Rows from block 9 of a small sound classifier, named by matrix and row number. Rows with one number within an expert belong to one neuron, the router's apart. Each number is 128 + 32 x the weight over its row's rms, rounded and kept within 0 to 255. All counts start at 0. Numbers have three digits each. After the name is the row's rms in percent of the matrix's.
Before each expert's rows are labels from the 100 clips, of 14976, where the router gives the expert most weight on average: "top examples" is what is common among them. Only what is clearly more common there than usual is listed. The data: melodies that start on their tonic, played by one synthesised instrument. In brackets: how many of the 100, against the usual share in percent.
# router: router (model.blocks.9.mlp.router.weight, 4x384, trained with AdamW), inputs 256-319
# up: expert up (model.blocks.9.mlp.up, 4x384x384), inputs 256-319
# down: expert down (model.blocks.9.mlp.down, 4x384x384, transposed), outputs 256-319

# expert 0
top examples: the note E (98 vs 40.3); tonic: E (97 vs 8.6); the note B (69 vs 40.5)
router.0 111:134076189114119109138135124110117116234157090104166187177186103122102140146113115143109114144085144188126131110087095130125104105131084131112129123117150087112136146142185116098115097068093069
up.0 108:133127130132095139118148081122126134123157083109159124113122159138141088083104156123106062169117090156121194113078101097138139125070077138170141167095113099140124118141084109116095120107181160
down.0 092:124129088119133071112172145038093133133142119170122120145065140089117179130202095129190169091124087129116179171191122148092106139169131125127173190155146175092152118091131083187116181099142141
up.1 099:128124136122165108118132171106139181107145074112141080131138119128101137166150060139167140165080129127092115185101126175107087098089154149067082133147138138109091181079102147134113108200083156
down.1 104:100133182179150150113138034144157115142130145123150167082109101086136094166133093105143156139112106140067184158070144118192157192130112181141172096100162132163163114180097117043147095140078142
up.2 107:194094214143157134074179182121092133148087143153108139080100109120116173077077168119172125101119087109138110149137095103130118124087073139190181095083110154115141136170098128151098132158058150
down.2 113:114112185136106097106177123169119141132117125133128131127112153085128133203141076045113159169058152144116108128085171114136122113124170135110138139128129245100141113138167156073149082104154075
up.3 097:089165142108142141097173137157216125122111097167085126105176130136173122127062190110101099099158079124071143178117105098163152159137141126090088139119122138170082140115149154183093135125093164
down.3 096:103171083135116185131111162127132153128085125124180159162121142139150041132129116074070156138142113144125115138143144071051119138128109165135123126146128134109126151117116139150147146066137146

# expert 3
top examples: the note G (95 vs 40.5); the note C (76 vs 40.8); tonic: C (58 vs 9.4); tonic: G (36 vs 8)
router.3 109:121107064131134121084073103116086135006124149103070095108091091123113126165187072085124110154161127095149164164165171157166150153156193128137150148126094150122163114121090136123125162202108156
up.0 102:118080206089112215092159109115134191201139146098118171161146130074105104079154124121198187130124123107117130133092053088086067151110083141132158133143114114157086092157115146113124147138133151
down.0 103:112106096125142113084149124145135125185125139078090147126086016182070142135081089186105057132185091166092115135147124123181154148176066149168105119128114167117180139105143147092108167182175069
up.1 108:188132132127136176185098158082179089124120157103110158145088132097128089140154130157087100129136158066081097091122176109129178122079138087119163142085098147157101107140103110112135116179100100
down.1 100:067051125131133131109122100128136147079186122165098123160070060149150075146132135135144130104150170149161171095213111139100144055200087165147114116136144111149137150080147163071122116114171167
up.2 089:134182100071061146103142127172134154130140069127141113162190178131186132102131166112120175190085145096100119064154086166162155133168113137055074083143147158158091065087136144111125086139162113
down.2 090:158120170105178134132154224122075095129063219104112157099155134143123145105151109165118177139119137146113155125101102072087167098156147189089127197115183151163165138140138089098134104140092117
up.3 094:117103110110137072127134140102183132138105108203181128051120153145131132160091119100114055110136135133099178155137119158179080125115110112150096121092127116126139114136090134155127185120115088
down.3 088:134149175140143106148102158141115142122066110147154160197136145153139157124071155090130144161111108083133170146124095130112142087037122116151209108079131120079146089129118123112162145204148126

# expert 2
top examples: the note A (75 vs 39.4); tonic: A (70 vs 7.8); tonic: A# (28 vs 8); horn-like (27 vs 4.7)
router.2 092:135223153185170146173135191156227154095104153186166153125165204105179175095112169134144130122110088122141119126171145151150180121074136158139163125112114126139118156133115153169142123117199109
up.0 099:112090102107197135161111116127093156122081160098131092109149164127081121128104144089095122186117172109150153167000089094134096096177134140124142143166107214121135163110110084099150102136144173
down.0 106:100106111079149104143196138058183161120115126118117133146130107156039075153110128131145164110119103133125088130135129066142142132145126104194087104046143118166089123163112161252107099113112156
up.1 097:178134130152160100131072072132076088169126091155114107071108074146091128043179168142140127126172071093127067128089150105085164089103109121118077145175094122087132180131163122120087134124142157
down.1 090:072142119155152120093149125136166078171146124173115143138079143164142121121074140160146103124179099154227170138187120118068139102136136121131117110082091157154136141109167113141071085094127088
up.2 092:153086168181125134070087137146092143161118123112135171138120113127202138153168116099127132107058155139110112131175144094068109174161145111159223187131100178104154129146154120066136135172105095
down.2 078:166150128119099176206134117160119148089126144106150106064146108065101101122119178135108188130124088085172087124138150141102129121128156135136070121096195139124131130126101107150098113136158136
up.3 094:052151177147177071090195152140130107140088099061129112157133163059128137173094122160144084148155146128106107151131114111146141160101121105093129131120173095157125189184101068172158085116080162
down.3 105:203066118137094162154189098107168153155174155108090138099130121073127165153140113098071102068115097150155151111087059144110118162153063110084140104095152138155139148115135170167160120137134113

# expert 1
top examples: the note A# (80 vs 40.1); the note F (76 vs 40.2); tonic: A# (68 vs 8)
router.1 085:133108149087133125138041124097070181173150159110153177150106101176105172067068147057135069092113126138091152115107114111065083154137084122151120099143133126124101112133149118148125088103096126
up.0 095:177121141110129076164098119127103122138125196196167148167091086156100195139152075123183133100113179188143086091145123086181085125116100138135146080100123089151082114046135116128152100165170116
down.0 074:064127129139157117171098110129114114112164128107164128059090118057062042122153212088121150147106090112069093093149102183191142113130154121125166090158135114136130170152174081141142102179148107
up.1 096:113126125153090105055121114158158103148113152164164120136087116078125127124138119076155125089127137128202202159121092087086078158168123202159150133112141076090095140142143134125072160109151115
down.1 102:136113114112076092154129125137126079092145150147173154180139087170167115131105149135083159177112098118144135096082149096116094173142118093096147076114123162126134157147122145165099151093136123
up.2 108:172145148132146120137141109135123082160179127157173084135090192112101101111140069109188173073086133099092163167062106106083127153117152108109088150046102159156104105126127118101164159100110138
down.2 114:205052106149169175172065180121070160165121169129133118173135137129079133127163118138135103150130136120206132124112150134105119140102147144111130153095145107128149122182115120156115095146135105
up.3 093:121126137141134087111149137125129068110160108116161161099142133080126101090153158070132118152089132145107138083166123131194152193200096122183160125160122168163128088048102163117101166192121141
down.3 096:121168170111126142123111142075102143118104099168134173173068118135124097153116076085161136076140199124109140135115162147156132181121141102119090198101134116132176134139116147092152126106135201